A small masked image model, trained from scratch.
Model: 8.74M parameters, encoder arch vit, encoder norm layernorm, encoder activation star_relu, encoder patch size [4, 4], encoder layers 12, encoder width 192, decoder width 128.
Rows from block 8 of the encoder of a small masked image model, named by matrix and row number. Rows with one number belong to one neuron. Each number is 128 + 24 x the weight over its row's rms, rounded and kept within 0 to 255. All counts start at 0. Numbers have three digits each. After the name is the row's rms in percent of the matrix's.
After each neuron's rows are labels from the 100 images, of 14848, where the neuron reaches its highest value: "top examples" is what is common among them. Only what is clearly more common there than usual is listed. The data: analogue clock faces.
# fc1: MLP up (encoder.blocks.8.mlp.fc1.weight, 1152x192), inputs 96-191
# fc2: MLP down (encoder.blocks.8.mlp.fc2.weight, 192x1152, transposed), outputs 96-191

fc1.320 102:151160148132108104138116152144132146133105188153136105104117123150151139112140152159097140062190104157140111090137147122138141098105107179117154088166116109167131122138100130104149134139156118118116150146124103166127121144080124092131109121083170091125093104151089114105153135114139116130
fc2.320 110:106078125110133110118162128133117079139130116156175124129153129108151143101158120111150129116139137152118148152132132153133139141166115168173105127101107113110109103131131111173179123152123131137120112111178147129127153138164191141204102136094112112093127093115162113132102148112159088140
top examples: hour 11; minute hand past 12; minutes: 0 to 4

fc1.456 115:110123137106148150150150156119102154121122125147119147086106154133153150152077115178145158058121138153107105093165115124134094103120161132095157157153112117115156144104100157151104133159079130132183108111115154124136152177143113152153122064129099136099108105144108134128153149077170131129
fc2.456 125:112102138086120091114101089112131114128135088171150180078108092109124164170106104130124138142119102139131147138134148136134143126175118161154127097117128143107137110146115138138118119135109172106145115162155105114126130182166132103201121131112103089149130133106100138116122079148133163135
top examples: hour 3

fc1.606 107:123138147113147158109152113112143100126127163106117161103133163103098116136105163150135128080103082141130136114118079142123110187123127136081130102151119161116114155132156188120134119115095124129081125092166095124157128130129128104121177129132133116146117097098134159152115147124121126127
fc2.606 106:133122106181116142146109151114119099118116138106154102162140109135117173154122136108110141144161135072148164120154174148181147101163125124155146150140139122137152139125099083120145135121125097136132138143161095094095124130114091157106094107136166164120136171100155165121133132103107102122
top examples: square case

fc1.530 112:129135137160156161132159117121079141092108138118118118103114102092133150095121117132134152146165130176128124113125151150137109136151151116099140146116176150118128132121138104138143156130167126161131114074111127147133113128096129116123150093109149099077155166158082154102151129080169087096
fc2.530 116:137153137128125122128120116136123108135139143109159161120149157149092068136152140087118137122133111081145130098101123111103132115141138128121075108097130146127134121196147182123103110135106142122133156155130146160097110123115099108079166110168107175156118142125128133130142103105147138146
top examples: dots

fc1.114 114:124130119119131113123122167103118077117113097094080133147114102122105164104130093116099128141135118154113166144136138135112143138131123149129100120110174122153108144122115115152095136127094103167112153147126135162109064129093165083168146123068148099105129119140114100128120077121151136103
fc2.114 108:144103130125128170132129127166149138144091148126184140082107145144130132136169153142164126090133127146129122118132096134123135110143156115123092137160131088100135119145095132098154112099124124132142108128125113122126148175168082137079133075155146121150123120136138190137139175160099119155
top examples: numerals; dark face

fc1.547 101:108130144110150123119143134110136102125146101119153147106085136134154172164132080154138127152142142136103122123177137151139127162131129151136120114101115116156127156110097123093102115157083114133131169100148107163158131189101146123119145081092131143151130125093149132116157113086098134097
fc2.547 106:135100145160157104134147118104102141098107099115120120154156080092108126105106119126138164161116134119150128174090158052198135059166110139165151123147135111138163149163147160185103138086140130123143155079126147098110145123117154138125155152146098097137125146121137084128093133117139109137
top examples: hour 11; minute hand past 11; minutes: 55 to 59

fc1.395 110:127164148127128097105158123161095134119123158141104121120137144104120117105096138117147129114094121123093158144139103150102108140107150091154159112135191211151116146145144149146145133151120117118145136111123125103115114118143136084132156136124135120120132112151083150107155148112080111167
fc2.395 113:128129126116106129113139149160122183137124142147144113138108133170143136132137118069151116143082148104122106119089137127133108108144043151148152129153119147093162130138118139154163091159123128150130109156132120196135099130088136118100149124201088134083137145116114137127139127134137116113
top examples: ticks; square case

fc1.690 132:126133129137139154118137137081107117155146091123145143160171158133168121115101119158140129107124178102135138101155164177146118185075179152156145121109130138166139122126153100137137086099127122099138113107112124064109163118112125129147153104096165206114130149107101151128109143071102097144
fc2.690 132:129111136121160148121139110125156068144131160162120121093098136094190166153146120091159092093147114163123081135134121128114132120126103106112150135164119111144129139165094108163100171071131133156147131171139094145125124098171093157099125111118153131109104134117134112128127101150110147128
top examples: four ticks; dark face; minute hand past 2; minutes: 10 to 14

fc1.187 105:134152117097109125134135102144110148151155107116117128183129104105128107135100118135121148156093145118122123158145168154128119113097115155148114150121148174129106124126134139135135156192138131085123104112107151110103143136108142073165187139139126084145124117125096103093125159116157144113
fc2.187 089:103122141126127119135147153095180138104149102103137125108121137129135140121117136140122125109115145109142101096118117125107121130166133115096111149107151122098148123123095125104162097136113121176146150124111113125124131121215129145116112081142150144127130141147148167127110089140113111122
top examples: four ticks; square case

fc1.488 109:125118122131149142122107120155111126135140119162148124137072120141150104174113157185092136152109104160120146092163133124134130092123125129140171137107143138154117148106106154150138092136108129170137169088116130075112111097137140141157149136127104106127100141172090106148147096147136173150
fc2.488 114:104123149128118166126153100113157075132127141145127154091122133102159149173064121163165094114124084152109132161184127119125147130124127127121099135098074099157104124137133120079131121133107139100134133183099133113136116134166161163123150123127142166098127145147152134137130106148084105160
top examples: dots

fc1.32 121:135161141140153133122128143129092101128109115108115147152125113116150118129147144130121140143105139131150174155156110109103092128097169108172107122182132131187129157172117110140108134144098099167159148137129113129116133128107156121126123119090135105154117090133101127132116120105103119149
fc2.32 107:123108094110113148126125129111108121155106115135082166137118135109144131118146130110118087112142133157127133141137105187087138165134110130138111099162090102140136098117098127157084099113106126161149127156097141108169118141155119134143110141137074096169129131135131128123142123120131103097
top examples: numerals

fc1.95 104:083077172152118099091129105129150078083156123159128124113110129120118136128103131156123120142146129145144163066143150118160162144114122139114092141100148137126156124115133135139157123139066083149141106136126167077149110103145117109157128108139119118122085096179076095126113116150101103166
fc2.95 105:110151097127127118100131135075131157130140146109143138145140143139130120123133100098133146142132065097110116136118137154095160090141127126141119132139137125123116163135151131105143103129128105152109132135120137161120139140159156133133115143107080127144118149107124146137131094132141173101
top examples: minute hand past 2; minutes: 10 to 14

fc1.235 093:136129156129128125132126171126136126144110141099118152100191105120107091129103088129147150098149161130175129118154097135112126140104162080116120128136128131125175164123110108137132123116132099168135127139092113105121159134137101126112130137119107128171111119169123156080144152094163154122
fc2.235 097:122113120141086124112135133136101141140107096137112181100099102169119135144149130128138095165163091144102103178135109114113116126124161073119140099123115161131171168129150116173103134110129105131083132145102107145093120096121099149120151098172093096134114161118107098129121132138134161136
top examples: minute hand past 7; minutes: 35 to 39

fc1.257 093:097109132112132118155148131109102092152143134098074125120119151101163122095103112130148159149088097134105120146127105129144119150113125113146146134135096095105102145139098127130112129123119147108162153113186134146129136163136144122154089131132125133112136142147093087122166128130096105125
fc2.257 102:131101137117123149125131136149136117130083113148146127118120084179127126165123136140116109099135157136141134098179174161143112161135147141103104133126128151173118128099188096122100124122099134076122141138108128177127118088111086098108173114145134160093117102111168154141093127118175150106
top examples: dots

fc1.663 114:137133109125139137117099131143125136136094136097095151146145134110156173116088097153111143134139111178126152109124119117105126177122152076128159120120166148104127134156133126139097103150120126177123115107141109147120126100087130111087144137123129148050153100172088136102162155082128106130
fc2.663 111:136125112113115141125114119087102145111210114114143092123101136155108109115121108105142141096135142110143131112142144130116129146125135141129110136097116120129135127043118127122201130089145128138146140136122166131146101108159154141159116137140115078162117152133107168127127135122156124155
top examples: dots

fc1.21 104:083112121150159145141105161108145121111112110122115119114132149147135165155109098160163086175157155172155148115200134151138119154106177145111156144127085101114136143115122130120127098107102115133094151130139150123117100134088092105134119098159117133105134172118127160122116130132072139133
fc2.21 112:139128098137114081115133137138145142086189110095125159140135136153128086111199125097122166150167145101135143135103147097114130133161133165172123107115135148140163126100145124170155093109145090120107111129139100146137111163107119134152082135126158137151094121131137100149137088115119073133
top examples: hour 11

fc1.720 111:098155126143131125117142119130126120097157096128152095128114125100120145164157117127143118109154108113117121083128191152103163119123112126106124120099146124126117143026131151093157119144108099114163137138137145161159124173114140133160163109130150155161102125150092152140156137162103158128
fc2.720 114:121128137108142136126095139161118123154118095099129124133131129149105147143093111167124155147156170165151145160169115117142099156098140109092144121157116142155102129097148145107114139165142133132092121082137131117094166134105151135127144106092115159112136161148138171132144160075118167138
top examples: four ticks; minute hand past 11; minutes: 55 to 59

fc1.520 123:127159169149167183136162118158132108116094145127128091129170114119165101102136127146146116148113127147106131107129149144133146121137144140096129091076137125119097133127142112132128139173115116096129154138146127151109141178119170124109114120066140125095109122143105086086134099127119142123
fc2.520 127:128099088125138108130111097118123088092108156143138156116126136119130113199133141155110154131115095129105156104054141097159123085135101151196173131144137131148133116190090124147105087084163135142125132115114144123149114130070103109121144130132149125162124114133118111121136113148141137152
top examples: dark face; ticks

fc1.418 104:134085123113119124103125153108121069122156102115141126096127140144143111117111134140157134165096124172122149159181129104085157117117128092120162136120124131146149136112155074123116101109111093116137169124124140158122122126139126121116128122104088117160143125138077142136153113153137100121
fc2.418 108:129123168139119130139094148117177142172123133131170144121094126126148127101148163117099169099165098133136093128109100123198143105158126134108103121093170103150158106126092141123108150127118122122156079105137107148146174120148101161102144079140126107103127131142092117119101107139166150147
top examples: minute hand past 5; minutes: 25 to 29

fc1.361 119:111123156128099144097145127117090110133147106108097122146130150124131138116070121138082145152082095117090156122133133112140109164116159133110136129121163187144120120158147141141088105135126113118109143118147141092130118095069098132144109142120131151095143109128099069124151090130134124148
fc2.361 115:108105114119135114122133132152119124161104126127115043153131125142126103132137094105152165138101150134179088107081123119149120100102142142157134085174105129133122146104133184132134158139171119130103134146146155171123138149108083085116139132128095129124139129099158159144101158138133165127
top examples: dots

fc1.667 088:072118123160137127119153095129138110119154169154093102094118136101123151175140133131060099051100154120126120090103111142140123142131165154118161128128121134109149125153118121107084084135122164123139130158173159104158113122134110136133061134110118107116123113158141137125113101157133138159
fc2.667 132:153173126121131098132128154187122124120140102108159150135136136150129141088159127118148164168139121139125137159143112093085137141097094119166115111100137118175134149106145129169157158138115100140089111087076101127077145098103147150082176118150140102102121105111090130137129146107128092130
top examples: square case

fc1.68 115:121173103120094150134137120113137096110158157131135120137146166085168183119134124117143140135143095175118141130141097148079126170082143155161159120130125139168138137087113114139143061094112133088119098128141106120130155156094147132113120113093120118140124089118122150126121110152088092154
fc2.68 106:105132124116129113120147142151171158166169114136095131125156110133112095093139168163111133152135132121118101116153146103153133117157087079109154140135107122121093077169116133103143153159137104117127131144137140118111164109175131106141087169113125155118127158146110100137120107107128143131
top examples: second hand

fc1.19 097:116124107143117133113097134157127162096133142081163112184156146092138151132131113130125154141083153104140132078118139134125131105110131127157151093104173123129113130089119097130170079132113119147137115082111108135108093168165157158165139125127131129136116124190074155148095121121136118144
fc2.19 079:096132104120117139140163121140147099126089188154122086130175099145117117132120122138133097186123116160132137157115100109171126112110087119123089132149141139107106113151143107107097115116137124127120089146095117105125135115117132146131090141104109128154126146126165158146147094118115118141
top examples: hour 11

fc1.655 083:105150128156155169079139124118104079112105162127160091137139104144197119134135117147118124127113096123109140152147157163107130120117109129149138094138126163091139144120147150103157117131153072176132164097106091109122103138132161115141132077127070123128099140134148119134098123106143165093
fc2.655 071:113128130155145132116148131133112119150160125124133101145112120124114151104137141115179113159125150087142107131086165111131153149173133084146140139103131130131120126110150124197106120082121107151093132151136106162136062083173120105128118128142160095119129162149165063123127121099101082133
top examples: square case

fc1.472 121:103115109134170153132119144083101118128159117143174142152130158067108120081107129132111110156154105157129144140116164162077164138135127120159141103104124117149122138110138094146110067129124111113099178115162097107108132116126173124145164144108120178110114115157098125124176108129134105103
fc2.472 125:140117143155112134138137096120132088116122135109129095109110134100123140113152140145186159112085099134130099103164124077155135089127111117072173093090144123155131134176125132147174171098132130112134110117119117177128128108148121148087140114153161106124129131146073115098104103171102130167
top examples: minute hand past 11; minutes: 55 to 59; minute hand past 12; minutes: 0 to 4

fc1.5 103:115093090092114115128100135073122076126114148175131107106167161131158113164154122134135107097141155105108115104156148151105114121127135107104147154161138115089109101137115105137152130148129123138144130147141101129181134115115158129119122152103098129056114090110142134122110143083168098097
fc2.5 104:124149155131134129122134131150133171142092137096153115131079133116102195142128149110150123142118123147129128159145065092084115104172157121121146109169153151165128127173122130072073164128171126110122132176131142163136136090158136124142138101129100134169130163112119134114133096127089148140
top examples: minute hand past 2; minutes: 10 to 14; minute hand past 3; minutes: 15 to 19

fc1.506 105:110131158131139118110178121118150133122100128118094135144131120105101125135130092145177124157135135171183136147146108148136124090105102170083094114108146134168123150154121125105162159164127126124108140114128146141079116123094149130169121113100136122066126159167109129101130143107128112117
fc2.506 103:126142137115126156144099191138167186136149116107093166156139153101075136147115099116121122145074143095098150104119127134095128135147095132138092122135133134112147122211130138157081151128132142139141107085113143115109139150118113114102108127163142157135123110120118154118133162121141100160
top examples: dark face

fc1.513 102:132106120126139166142114112140109114139075149100107083161118141118120141094125122154134154114169144174103155115125114124100144130131100129159195155116146144125133134116104186147110129124108123177134141091118097141085123155107134148113162107125168172121133100176128116113112149090153137107
fc2.513 107:134166122138110106125125128117131196123165119108146150115154106130075121114090100134092132163124100094130122109078115126146120132159118154099077121076135147132126120089145091114170098193113113100137123172150166159115116096108140117137142138097158097153105117155119135133145133148161141133
top examples: ticks

fc1.495 101:108118122145149158127164121165126100128059133130134151107134104143116182111095139129093132132152155127149118159147102127153141165111133140089124131093113131138143145091113061105148147115114116099109123122145111131140122078100109145140115067105169116135122119160099119146123129117112138150
fc2.495 111:109086147124101099117119098090204100138135148110129115112179139122157129135137159100170104118147156132104101110136116118131134121119146128127107117117115111113144133166134173138118114115125123141148130129132126134113143124219153189109121146103117140135136154141173143133124116130105130160
top examples: minute hand past 12; minutes: 0 to 4

fc1.310 104:119104125112089121140126120143112127092136124154120134124181162124112131137084108154070165057131134147078133097150126159119171173096218135125112161104143147121148121098132118139131111125119139154130108096153110124152128104151155155162124066105155151105135125157119140116126132079102130135
fc2.310 074:126140099141151134124105142154139132095152115104124125178188159079109132132079143137112105169123178111119139165132188157105132126181156141170102167112140178128129141140151153146129112067112117096123139093119126117146122127128132141130126145146123138106157184104161147149134115114107112122
top examples: hour 3; hour 4

fc1.524 108:130120140102116153120130112109124147118144140117090102142128169137081144132102126132097102129128188132113146126154135182094121191137148125077128142159168153103103119111113117086149090145114111110161077134104102101130127076099137173126125121113135173102115069104116126131110181105144113116
fc2.524 121:123146122153127155140157144140090089123148112162145173127150109095099166124148171139116136119144113121144091134158147112139149118114108120097142139110083134164108150090150139151116177148132119114097125071118120146124150102107121152143155092120156128110105132137132104136117133143145152126
top examples: square case

fc1.199 107:115100146142117109144137143149125188112122111088165070115104143120142139138156128170129188128185091139112111106226131129112145106112160144116144151061127109155151167133096141155139074136111092114129130095129071135142107106116131144133100100112164174148133174153116146142117138119163150125
fc2.199 098:147143146140129077107135123081144096180096113141151104130128118167139127105114114111124180122147121093140153128140150136156110126137140144144099118144153116097100113168108125091143155177132136124123146081191122116129162102136166163135135108154156095090140088110170123117102163108111148135
top examples: minute hand past 11; minutes: 55 to 59

fc1.93 108:115131124135118146085103130113094110130148101120154095128174146084153127152135161163099136132125087125138187134114136146127152123053098104123124119109143180092135107139142143141112091150146084110090135121109121102137140145125132118143104143109117137137124125149059100108137109103108096182
fc2.93 116:155133133120121135127115147167141182132080140121095134141108092158074140111130118109109151167095119136124109104056130156185121111162113090145159125145107145151126129179126134142098144154150151137127098139131152169132137134098117101093164171119099101121111124105165076130140122137113173123
top examples: ticks

fc1.751 098:130128115112095093128110147107156159114158136138109135060153151133156108159094135153111132066209122125135121115131126155087088126110175118179173131182165164129157147162099127098133112101127129116134078133148153103155107137140116115144101146152145131148132141182132138154162150087095145137
fc2.751 107:131156123112138177127175120119111091145056137131132080159122122093119138137121105126116120178120144138136134119154146139154121129092114129070120161139147136151116127133144139117065167166123138112129134134121137115137167072156168161109162117082107155107133112098134107121132142143134128106
top examples: minute hand past 9; minutes: 45 to 49; minute hand past 8; minutes: 40 to 44

fc1.451 101:130116109143104169137113106153122101118145121120087125115122140124191158173149152128112143095153150146094155131134124182093134142142113129139122123079132112094150148135107135094136116151175109141116115118105085146096148131115172152154126108150128175119131099108126135099108099078092132107
fc2.451 108:130146148139129084128114126157125147140098113153122104116101139141145120100138148137136141163131114120158088098148146131176129160130130123142134115142119125145133107171106155140114126119142092061123113179156108158123157114119117144077122102083110126091148172106154145107159129105122160131
top examples: square case

fc1.169 105:069104148148142094143130107122146089085133123126105125075170152149160131146112141153098114095174131130135140120142109125149139144122143135117090111127114106132171125126128128098147093110113110149129151114143113106132056098141119145171092099083156147122118141144120126127134120112124114145
fc2.169 109:132140122119124106112123132152182198149139159133124117141138133145117074134145128065150136144107137140085111052101130128119130105156147167146136120154134132113131138145123153159106111133121125130114112134116157145118137188136124105097115176116065128135137154100182149124109147117161125126
top examples: hour 11

fc1.609 111:114120131116126092121110151100137112098145177162163085124138118129127144127108121156137148094154135150146101142149145114172108107125181151128145152118157127128123146100141148105130105144095123115167123119106157150136101108121113189103114093157087159122077116165109123132095107118149089142
fc2.609 110:117117142120128082135130134114164076138129121192131139123124081149130157159131081098155149106107127149109153105141138102117127090142083135132168091145124125092110146148114120158082165145113150132158148132127149149125115160167153139148140145127106095148152128116128094109100107134155168108
top examples: minute hand past 2; minutes: 10 to 14

fc1.684 102:123137143106085111121145095124124145135112137138108102128118105157131137160142140180108107105130146101118136129121114114131090112138104143135135145110174146174126137124110110079131097105126129132172095103135119154164084128129152132137113125088188120156137117092123098136112126190061121142
fc2.684 108:131127137114141122115135120142114134130138102108151116138143158123129136090161126107162126120124139163122065099121157147141117109114098128131109110127126163117149140145120170185138134128101124134103125130142123109070161137155112162155114129144119175073140150150110104118088160100120120120
top examples: square case; ticks

fc1.620 099:120116118104122096110162107111109147086142138143127131121150107126124116109145154125158135143141132152130127117148161146137106114060155144140088126112195159163136120149146086120148092102145095148122090119089103144115116149151115155147103081110150101157116178171122148151120143117153164141
fc2.620 102:111136086111152140142137131107140057144124082131106160108155141128148130147108104159074130103151122163121148151151128149114146161078124111119150197161083104113105119136109162155142120129139152116138145132132114139113194111088131082124150129162099156108117103082140125112134105115126141102
top examples: minute hand past 2; minutes: 10 to 14; minute hand past 3; minutes: 15 to 19

fc1.20 107:123116122155123132107145145140144142104164133126112126113131173118098117145122104133072107114124151125131158081138100128091113158070197106104137149118127134104118121190133160117125120097131102155157138133120077109125096129138116138152164113102124183137102156121143141150157108096117123156
fc2.20 119:141120139137134107118134101076091146118168105134125149132148139094147117112112125151087117138143153092122132144086143165100132165143141128125115147126137148155138146162112066112130117110159135120136144145132161058182125068159120118134111163122114124109122130100125152122127175131127154102
top examples: hour 3; hour 2

fc1.88 113:116120122115104131146156131110083139094127160171123141142146094163086132156108143156164150123116191144159132137112133114128092086123139130100125160162130120112137124096133098130070123123104122070158120132138136129120147139106115138172134098136111138096132087181117126137158086103109101139
fc2.88 120:136123141151153109108111098167154123109146117127156182079107146095161148148136120170122121151131119128149134148127144113105160175198115114142127131072128131119169127142155118132149120124107143109120127161136097126142123144127094136148124122133134106137154159127123129114130074138127168149
top examples: minute hand past 3; minutes: 15 to 19; hour 4

fc1.597 100:106128151101139127112134151116136153142101140157124141102134111120091156155124118124172133115147155153158164127170104136123124100138170132117115134122126113136129164162117116110101145148106154094152130134141068137113139151110108135122110082108076133118120140157123126134151144089159132123
fc2.597 087:129138145143094111106089124118134136149140104148135158110119076148173175154100136136107092186144159107162137114117145137120112139178124108155085138096133166115165101105170137117152108128132137093135110172134131144148158092149101120145143141137107127133140132090132145126126116152153182143
top examples: minute hand past 9; minutes: 45 to 49; hour 9

fc1.72 120:129155142123133174158118145137104130095134113113130125164108144162163131135101111097120121137122148152090150103105082153068104197109159164113133157148113131158155122111104100149142138116124129133115114125106113150143090161100128091111114122128103119099136108115131140127119161129111093119
fc2.72 128:138146121117139123120143168164116124141100118130117129147122143128090087110104122117129114116110132127132100098154135118137123051113120091118144138113111132092127125131116168090130157162166119140120124103103161100125129125150095121120146150132142164135157169151130086132149160119158176108
top examples: second hand

fc1.760 098:101111141111143163118141134131075130156104121158126129174107128085115129111134129145124127113115103107112117144130145135163155121125162135153145115169092139149116113135129121163112111128135158095122136092148159078141133118125196127119098141133113144116115134152118110131157125074127151123
fc2.760 102:117159137078089112151125113131176134139144130139132091145163097190101126142107095115139160155131123097140121125127157113210097116130114131062119149129150152076103118114131135080124146158111117145154114133143121163150094136132110125131145147143104104147173163117158132132146120142147119120
top examples: dots; dark face

fc1.611 120:119158180154173137104138153120102072094133116085115144099112169136164138158145136141151149123134105129156151134150129118119106117110131170155155100118106127192140180155148111130106094115104072097130149123140124148120129134088129114136098067135119110124071121141100129138147113126094112114
fc2.611 114:138112131122142089123116118127132131167184084135105165142088107131189134159138143155136155156117132136159132103122142095124138109170135132124178129125172116129128111088144124142142132066117144134155132044136112150163143113133125112123139150176104109101123157130131085129106102120174115164
top examples: hour 10

fc1.650 111:143127118130105130133155112103097061165129144163157119096115113086152121115120138145156132129125132161111112139170142151097152137107117108158125114082126120126101137107116132125156118166115095068083169143141094165118147158114180116114124118086151126170106118177093124087146115135090106120
fc2.650 100:112128142117128164119104123132119180134135142138147192113135130080127126142155124114157113137115077153147089143110082092109137128151108124115109117084106147181132108160150138137126147121105115111109088136111124136131186097117151180145138128116117114088132128126109108143122107118125130157
top examples: second hand; minute hand past 12; minutes: 0 to 4

fc1.129 102:130123147087149149140173145155107108182109135131138116120159120106115103135145109181137123102098162117154120122151106108179126097108203119115158136153104127133113139136139124148090127175091117112137142133119115143140120112124125144136083101113089128085120144108145139126133151108107140120
fc2.129 096:110125167141143118104105140103132213149116104133157102136103145156099157114108160145151079152119149093165111106134087118153150155150146131153122111143084124146115107158107122091137111116067104136126154148160078153113113116148109132128128090160132135122145125087133169130088140116103170111
top examples: hour 3

fc1.589 094:139125133154116182112127120137110200174122143082135120163114134149171098155160135133075132133152139143092155147134130160123121106108141096133091098135109135119121117121136143101136091137131099129134132100097175116108099132116122106181127091113086098157124102157126141128111124085097105135
fc2.589 086:123097081126083102127115124097149143117149113131134083061118122139136135145120124117139144138100171072135062127099137108148121113201117122138135133094127129125126108144152133144186106091152133108107111158158106142114160099130079123119100133162145148138131151107154112134167110158090161146
top examples: hour 10

fc1.445 113:125138103129141132125105111075128149124127153155155124139110138054148108120074134146119124127137140162135136154173134140067134108118123120174104141087154137150114153118136127134124035124128083155122144146149086160105160101135144110117161094092120175121140083157088141142160081148088127121
fc2.445 100:147140106113111156142174108164138152132139089129134134117117132114118112100148123142132087183097109099106084091151160154087125146191135091099165107091104162162109119174126139115148128135167121111127113129123136102150122114184166126112140175168135122135139149103124123109100121100099126149
top examples: minute hand past 12; minutes: 0 to 4

fc1.677 121:113130127109113112162151120084109107091166146189121126117105111141087112121099143127172143154146171159165127129137108119126115086094146145088130175146130104118110125100105105130092129159097113073129121134120116113086164106121136130163104105112140141147112091165097116149170100148092132154
fc2.677 128:133092152154137115133091094107120115118137103147112160122115123097162143140135155182117157120103169140128147171117163113128131135171110114120143136108156087111165137090159144171148107080114144083125109106154121125151123156103093134115130141180163117142130127167080135132159093167125149149
top examples: minute hand past 3; minutes: 15 to 19; minute hand past 11; minutes: 55 to 59

fc1.504 107:115121112099130105111133161102137118100110069113155167129138155148108089127083109162071134205152168134111154123141109200073130122149115161156128118115176162157122116156145115112153094142109094104134140137143129114133114081154132158150161132126114128124139118119125129130156107145133171128
fc2.504 126:122133120145114109128113095111144091117184151135116149104130123092150158139147144129180095109123081120111107161126168141172132075156132090116106138067100105113114134174131112134165179132137138150147116139140124152122137112146126136148160148141132098124111111142098121140095105159134165151
top examples: minute hand past 2; minutes: 10 to 14

fc1.473 096:121113143103125127102128069129125092115095125085132126142133146115107145091142131150121159132108125116127118132115113114097124111104114148120109124087197156159134122148148106162158124132134147117125119103132087077090173159102131129133135098132154076103114107141084138080121125155168111112
fc2.473 101:105144113137145113138115128159150143120152112110135096112169098078059124144135119138079139168104186120126110143107140120123128120183139144156108114131130138108125112166135142118135166155167128100096121107112122180150142143179143107110125113143120139149123148097146114094147142091104123123
top examples: ticks

fc1.709 097:137159142136123122114144104145128158105126104126104098169173147159106092103140100140157120088137116130114114079148155142122108145116126163127126076129138140172107104151134150141112127153157138137124134120098154119169141136144192092108158102108073162137117141087103116078089114105128112124
fc2.709 102:122106130133123109129122106088167091083165108112118158157113147101116168172121143079104096092207147111119104118102134098083119164141113175148107177137130137173129098129110124115118104099128138115160144121127132147136131153143145099111122133153137119113142157124167139139118108118142111136
top examples: four ticks; dark face

fc1.414 097:128169111105114099106158117144152130128154151110134136132167155139142141132145141167088139132131167149128093078161120136134137082127143193087120109113145155156096094122112096124072096140124118104100119107121130142138133138118141153110109150100162126133118088115107156100139090118147140125
fc2.414 105:133089134105134083143132158111137126155172078159124177106151093124109118171147127138118109203126161111109121160132120159147130145144118105104147124125085108131057148154119119131177157128151125089104112161135125127152119104132068126143125143133137165156137143136175121151122148113134135099
top examples: square case

fc1.641 114:131162112128109147116110147122107139167139121119113099141190158067109132150153129133125119138151094143124158131149119182129108122090142093159157105134169186133111121138127113150136133158135120098141103144097152120120133153103125105164129122151082142102152127135067103116138172084112132135
fc2.641 114:127117115120150120132088173175179177112078115112123140140150115149139171114157130076142165109159142171126103084080119139152123132126066118159134124128094127136129127188121130197122143122105133159096106136131116131115176160109077099082127096174124153111141141112145140130124164090113141117
top examples: ticks; dark face

fc1.761 119:124117116091139129118158092141075108160134115110082132122117123107128099099081129173101150158083099140116150150131151117158123153105138136152149150135139165143138131147147094140086093130131129102111147086125126075119096098085127150129112152141120166090136148129104097115151133082115159126
fc2.761 114:125147105115114078136122133104142121123123115077113087140138125129116121140129111103185166147092122124147128112124150164182127097089157154091138107111121141127131127093156157127108165140160129105105130144136141157153127163103111042135171147128096126116136143157139153109119115145143150117
top examples: dots

fc1.101 116:150144149132109160148146135159135138109132168155127116146146115148152136161139126144138131130106128171128127064138130133099116096129180079113115137106118117085128120116143116156122110155149156116122126129144128106104130114151129127154132101083138144115150094172096103091135148091125123139
fc2.101 119:132092154154128099143162109122140080109134105155177143132139147124142150120144126124146101138128058134116114136112154096166160159138143137121095106108133085160136112113125083163144101117108160125106107118134103131135122107094134167089135088157186135126151124149083147099096122167112100142
top examples: minute hand past 7; minutes: 35 to 39; hour 7